config.toml
model = "sound classifier"
dataset = "melodies that start on their tonic, played by one synthesised instrument"
train_examples = 26041
n_mels = 64
hop_length = 320
input = "log_mel"
spec_augment = true
win_length = 512
targets = ["pace"]
num_classes = 3
arch = "vit"
norm = "rmsnorm"
norm_position = "sandwich"
activation = "swiglu"
mlp_ratio = 2.67
head_dim = 64
fused_qkv = false
bias = "all"
qk_norm = false
parallel_block = false
dropout = 0.1
inner_norm = false
drop_path = 0.05
kv_group_size = 2
patch_size = [64, 4]
layers = 12
width = 384
positions = "rope"
pooling = "class_token"
label_smoothing = 0.1
loss = "cross_entropy"
init = "trunc_normal_002"
optimizer = "muon"
muon_scale = "match_rms_adamw"
lr = 0.0048
momentum = 0.95
nesterov = true
orthogonalizer = "newton_schulz_5"
adamw_lr_other_params = 0.0023
steps = 10800
batch_size = 256
epochs = 106.2
lr_schedule = "poly"
final_lr_fraction = 0.05
warmup_steps = 1080
weight_decay = 0.08
adamw_weight_decay_other_params = 0.05
Rows from block 7, named by matrix and row number. Each number is 128 + 32 x the weight over its row's rms, rounded and kept within 0 to 255. All counts start at 0. Numbers have three digits each. After the name is the row's rms in percent of the matrix's.
# proj: attention output (model.blocks.7.attn.proj.weight, 384x384), inputs 77-153
proj.137 102:137125133105125068123100094140115165115069204122074158165155156175142163097171127184085130158070232170162118146099176135123173154101139180135121090163098157116162124093127132133108156114163114123123155128084094138097106152080096159
proj.138 097:090131079091123148166062113127162114118092090120146139138159151175162198138092155084132075159185167159094125079095146122097101124159086146106141098104149175115161144204068176192072115180121136135135156142087117168097140118102143162
proj.139 103:130133163175151084108133144082099192088153115172071098162129123079173150177150161132129160100080165176155101106170140102153128146109118170127087139078135110126083147105094046089130128188066182089138068144116159127104148136139107101
proj.140 101:211112126113087141088089086146147129159170159154128110157104117098154108145156124142146093147191108110120188060086101088097204149085115120096160154086174087089141178120095149163073176066156059143151145122192106068075123096054125153
proj.141 101:067164189150116079151134160156179140122152115101168144136078115106182167134115104174093072118131153124111112069093111182120103088100118128147109120114076122068104129162143131158112052113116140110217090086130148162122159144117175128
proj.142 096:129211103132135109178162144127117128110122177098088137170107157101137175130167103085118136117183108121128171114158138138170122136106130134177106200103124135114139095182099175120153133093157134152132150124128111173082061128156125113
proj.143 098:099135158150107159119156144091069154167134134136097123129165160163093092119083176068140093227160159195074130165090111097124127100157155109158100170127141107169157148166097145077146124132149151160105148170108172145132137153119161098
proj.144 095:179146077115090148107073150050136132115116109108094088065065146103181084111099077113133111149117116155167144137081134133160158141117161064132161170168152122132149175138165117154134125150154098127141104101150120148174098063133143125
proj.145 098:121128120144131105147108146105105130121103133145063109083147076084091149127099113116129089164136074156142101136106098195085164112115162116101150171125143178123071113120121077074198134133180134208176117100103139067115149166167143114
proj.146 097:086148099157101157130088138175100074194124119093047140139159128150079092145206182229138120114090159107124116166103094081142143152122127096130110127202126125155086149185161127112067126081118078062107130116091110085118095131151178162
proj.147 097:175106099124105121134169097149151162120118127107124125137125136089155106100153139058100096126104081093139146084139131102165224128084161144104161101086100158153075152110137113156147116147194126153126135174155122083078121172113057102
proj.148 100:158167137140108132133096144102126143147121092133110136096131126135133134111148091084078104119106097125131110094098187120129130144071132101137191075154071211144165057097152116054196137098093148191101165184093052126116093101096083152
proj.149 101:158117136111130097113109130083159148091084112184115095123051103095062110097104138147149125100115168141091104165110145170083143096123142111177158086158100123163140079157074123135096146111141124131157076112099063138097139097137191169
proj.150 102:159130096139118123095162157120090100123141135183075179163126169098171139083121120103105136135111080113113152135103176131126121163086105148112193098127152161147116092124084142139080090118128131201174188178143112109191153180110132116
proj.151 102:130147103076118065132186109128086094124046158110140154109123142108121138085164150183128157144146151152097156134148085107141116105158181147136125122121116108151082059128157137142100071134075107133090191138100098170140150147101078155
proj.152 107:105140103080055098170185135107035129037135141174118125132133132091110097157183103193136089059110151187136134092148126125141176163147116112133155104141130189112119118175134131108144118137159124083094102114162078126026152099141137125
proj.153 103:126100103132125099168206087160149135139115133110111177155154101104139168121120072142139182135124158130087180103165130146099084130143172149146164117108153125134083087120079087139102131073132048136166207113141083139073118156113125147
proj.154 103:102076088109121109149140167098124081104138127130134102128185102097159168130153140166139162131161061154135117120152102089137073104088116099140103136078101120105139133091095131130133125149125119101163172155192129105103175178168083118
proj.155 101:189130106136169139159130127171147109116100079106159133151088144165115125103115100137140164178099147114084125107152122110126091067157144076197134102146170137117134149076092182125166165148153083122157148159101147081164096115109092125
proj.156 100:178166116152066150089089122104181104113121099133131134125129093077182164142122216153122136135095165138128143186140140159096112105076076103118120139096103137159155164077128173074168108100115139102113130132136106165095120095129112155
proj.157 097:176139173124099080092140125124118132120101125172162128111152123212134085103140117178109120140149109172215141143142085113102100072185088133103066112120140086150177116088156087131126115132036177124110113111163114117131105120142121165
proj.158 103:122140178196145141130118188145216092127153093132105134099157152114155116141056169123037155112170120098103090163155189161079077113129133152175117152037075137153061116103074038194147132114081145174099103056096130183144100121144109138
proj.159 100:145109152134115097101122182106106112104127087079055125106207154083155140164087136123086122100137074100188110125093165178189111152109102134167131095095099147082106085141163125150093126169095083125086097126122051123108188187092084084
proj.160 103:103135145134172125098084184196136102147164215150190043131093137139061114094122092132191098157134094149142071086088080134099140115126159098166125147139090111152136117151144146127118167152098146105123080118111139105153129073098180184
proj.161 095:110172117041128170098139125107134211118089121102185162119095172140096112123124067114097096123170094178132078164117228150140132139188089131128104063152079085109117113152127143092190111146125170187072087130173140088126116154118085185
proj.162 103:126107122113088106183112167155092135132093118145125081154117167128128140136167133092148046114175080132157127075114136140155091112162137120079090170149087100174070154128111084113139168153127109098084126077076180132153156138117062138
proj.163 120:103103142146170094064126117122090182116160171133113126153151190125120076097143149126161112093115182097118154098140069130194142170154135139061110147128085105097097093108163101114153143115165108160163163106126146069142057127103081131
proj.164 091:132123173075167105103100159144144148074123182114165145149179119130147155094139094141098134142126141084109128091123158131187100110140128106201106105208101057115079106156114173146176150115123134122098167094161070170112191120150150111
proj.165 100:131090140132102129057104134117077136146168146122137141069126117185102185116143147100196077171067129173149138127071090078165125160169142064125099191144141110107129166162143133178150110160196101065089139122168152124130101184117162172
proj.166 103:136111157118087087148115197170088100140087128159141162141129147132106133101122122090168117150092174099131135082088106096156125147136075171186111104087145132118065108145173146122128177097198141115117130131154152111128114183144156125
proj.167 105:137115152153091105190117155072138143119087131167166137141158116078164047154139210151142171082137143173131129131127181135089101101152078090122158100113145113116111132139159123113130179116151146072156098095162102170155083133078079088
proj.168 105:117159128172134163114068159076141061241072108137144092107188106142197138142118148054160115161100209119137105169094085136116115143150146103125181133133146150144171122126119169138132131123183113148166080109108069098174061160141185139
proj.169 101:108138127110171164119150154108117051156081105132110106127141191130055164164125116143165162114125097085167124142134182147104102153085083173095118122116145129115061140122113156119138150179104145086109125153126129130143109120118126113
proj.170 116:177117145139153154145122125109047097093121160129067034111138091153061068178173140157165147128054144069109110093153078117119113127150128131153114042093083136177133140174151133108164149174062181080129082193161158120148100097152179177
proj.171 098:139167158136101085106111127083057182098148150148112097108128127148155142114138183169132104157098095087162113098120135134177136078166106148101117117082205102111116104119145134132105129158160109147164164107152136107118162169087130132
proj.172 099:131091181120168125100109190136127107122070142148086130149123143187124162102160117122133112126124137121087132122175138156153168145106159061147069158123107137136162123113067114116188120107121134154126171138184048069150143108176160140
proj.173 104:148130093096182120107125149197084183128127137139143112207163128124152064094149174033131136122100083081098143110106073128125117187152100133108150131146113078180148155111133128054166136080157070088201136117123108106114139158160100153
proj.174 093:157169099178155145189131153089143137143121153132098092105143103146120202115136111080194109133145174179105182106165137132118126150153134123126143153175051096123191108161130075163162119076124160138123127149125077088140151141079113097
proj.175 099:152151111126111109157142154089167090176077138148143130124130146052172199151118192122169129141111070172133068162103128144156156140133092130160121153126123137076119105110149182102189134120094091113138111163117101109120149144141127151
proj.176 102:181109118102129159145099124145152065203135187145069105096161114111091121077126115132107182160065114103131163116104139174108112099158122192121088148110037086071125154143112079117136100154148253135138171170141118166098149113186149126
proj.177 091:127137111166069121120175051151135121102101094167190185171162158171137142071118135148118160085142146197092107149189166130083065123133055114137138128097170125112107132174086086134103135073167154145138134083143090054093168110083073092
proj.178 096:189141108124086158139074139157131182094134141162097094122185168112168143088127098177151143091088104123107084162116120162170137109105152099151124065122065140116139135152089170175101142103143121120120137135137167079100162100119148074
proj.179 103:152098176110155120102123086112123125206103112051117140170068070082074172112153145157150055102147073139107159156148130085102113035159097083139093086104154093105050146143170117190100092130131123128138137180106123135162114214070133102
proj.180 096:188120149068090146183118109121105102173123163046134143156115090141157111099136053089117160114182157090127130101142136137136112084139116100153118129174146142101140087083137100083163140144127068152122121130189097117113119074159083134
proj.181 091:101085132134134124143130109102115136155157135130065134152141088128105082113189127176123087155082111120115166126163139136176138161157136137167134138080189098083151118123073127111084129177129149130153055125167150147153123108169102115
proj.182 094:129139097138157134091126121134094128165136133128142064131164191108122087104152116136196142103073048128096160118154201103091089118086138119161143157109088136149126223145153099143168088172178117107065095129108117133108183124118150115
proj.183 106:112155189164117120161019181034175084127101115148125109098118166154106144110118119107054121107070135146085146141108129137077139203206106134174099183172144096133155108155149136121089119136126125044120100083171150146191109145230126132
proj.184 097:148131140194137095172145154121148121149191091135186089131132130159172136142142077177087139068098117101096136120095121145129141134171148105206161155095166106121085160170172155180181089084151133165083158123068141162121167172089111112
proj.185 100:127127063172116145148113115106143123157133156166120088110171118088133157150100186150104148104148149135111170180115168138178096103126146134103150120125084121134151146116125171198078084147122111130090114143173104102118112086132048126
proj.186 095:125163099146154151201117180150102156123134085106147112171183146099104122164138169117096078040200096121119038094155096133103054162119081157144091042135120157152129130150141132153089139165120189081117131078137159105180107124154140100
proj.187 110:159122121127090142116124118021143097154176133145178108145120162111168151157156101126101145183089137025171115023115165108143084101136188099129124156149162074156120148148132140076081149149121158129087125100135124220122118130076140088
proj.188 105:150109164133090087139152148112207097136098128117169063077105148083092142120135151117168177171128119104141123134096116188098106087056202127180111167100100058120127191157101102046122094089175129112181150124156099126160107163140165123
proj.189 095:150148079163137061170169094180159158186103121106061120132140201088189074068115137055140123105101095102089121182112150154129168117109132132091104147146125117203174135132114087164110112125116092124117106154093067109144111149198110121
proj.190 112:105136164142138098121128132119152109132140131203140110122169159177174143088081144091155149076145186146155152125165141102143085204157118130084175176121103119145094129143086065141135155106087109182119104128111167141118093125135142174
proj.191 106:061077180070151163157102118088139074105139101103159046122107166122123085176089115123106084137099110140111135115150206128138146110181160200096194117179131141183149133132105144079124089175111141094102140156106141148115172072089174124
proj.192 096:118112076144078113132131134117150114083092091095127115124134118095087136133189126152088151060095154154096132128070133141053128135124131161113126204107134132165113099198130126117167161154080160120098155130166181144103133082068209132
proj.193 094:115114130079158191178100125113179153120103152118133109098111156133124165108133084143148100119018181138140118115123205096161084137126100080141164153070098100168128143116135129127113112110193155169151114071109182120176135200071128138
proj.194 096:178148123098096081190122091100108133136164118186117116105069120100125158173075123046126113109109094135205168126108176052094136114145150089168127162113120124136173143112170114079123106134115132129175147128169123109125112094119060118
proj.195 105:154127125124121126123016149165159101131092172112207076071119157128079133130121119167152139201155104131113137129134102106076110118149124141061097090100134046148094145081111106123167139079170124178110111152074114128078057153133144117
proj.196 097:146115133152164131138119079101192050121095164102096156117155153096120138140156131169130101077118149091107174138120101132148182183078096075134131084162153093125178106118142142114106118114146151115113106145143147085096106112115138126
proj.197 094:118150138132169147085149133181140136169115077147121141098062160117162089122163087108087068119147140114193145109145059188108078159109075088089166128210030095095185098132122167132198133130152106147146109176142142114147080157098134158
proj.198 105:105112194081104127121157121097104143148103090133121134152090124179143144123122136131107180146092111181095132151138195171105164116102152101068161133173160099148142226068142070192153114154093158128090140198127130153170178153107114160
proj.199 096:059141083131187125075181076117153142149148151135184146096153123164143060197141121171131126090149192136165120106115101186128110193148119110131081106141157168042089113198132118147173175089146113107148096134093149101092168147138184139
proj.200 085:197128128109092127161043074158161130119077185148110117107089144130079098077120122091068112111158166136170150060115135139126077067139097097096086114107173104116164150129102167116092039113131116154123108133121115126097153133129102146
proj.201 099:039066120079133087149132151148137113098133197109141172142116085158137133141066135184146206145104113137159216168152110120112101088146095110154116132130099118124140112164067066112168121158132161093087118118152147121134112096167137114
proj.202 101:091137143137108143135063255098149123140088129222099117159123137182130121169173159143123123109094078092183091084125127187136081118139136151140144116130148104127170136142154113124126170150158167163113155117104084118148146127135153163
proj.203 099:118092162142119163130075148108129147129090140148104183202153111171134124131155166107150178134127143168173125079114089132143145153174152130113066120200114123128163079102138185153136129119093114105145116169093099144078107119118064154
proj.204 103:095139145103117104147111072116166138101099122123145140126125185132088150138125102113154125111180106156119080180112037115129161145160087108125107196100075146139169123171096112083092119056114185132120143141096135106145100130118158119
proj.205 099:135192119178077161151147128154085088132105128105103085143168085176102140104146153065101106051085132103162098109141125106120148108161161122101162081097101117135101101148196136113189177199137136147100098175086131086112167186203109130
proj.206 098:128179180139163144143094167140104127120157133109152142149129153099116074080138140064140166096166129159129143072154122139085094071118086180115128112086170108140163141160144105154181156146112144126143109075112194136162130134170177108
proj.207 112:110078189114140146084134110155102099125131146067175100126063009171119118143118146123143184191096114150172083091135086106097104182108133157111113132134210116151174146129144110122101093090135128119115132090111171127115137175132110089
proj.208 104:076131156080157131123118143175100141100106125118201137168098100150171109121111081121142009136151104094113094126099072142058095194184116204143102110120140132170153129156087165128135141161123117205097129139112147159115142157090137156
proj.209 096:121140168112104151106191121111086155077176098070110075170140094167105127175134167114195134122135098111133159090143129137144078116152166144151147165138159100120126129144146186091122122090167080113096124113099122160133101159108141149
proj.210 106:078121083119102137094191170086080110104164095156134080126170139100138100140172064145096152116092087092144095101125182189125108124082136163096100172113105102174180125145115142128160190167096111079095140127130107175103137105099164120
proj.211 091:131141117113094110137116125142114112106101128113108095065080132159166233060078096126122189132137122091154137140110168149156096099150174171113155202112175135170084177143231143134136163097149168154153122150135133124113079117100064133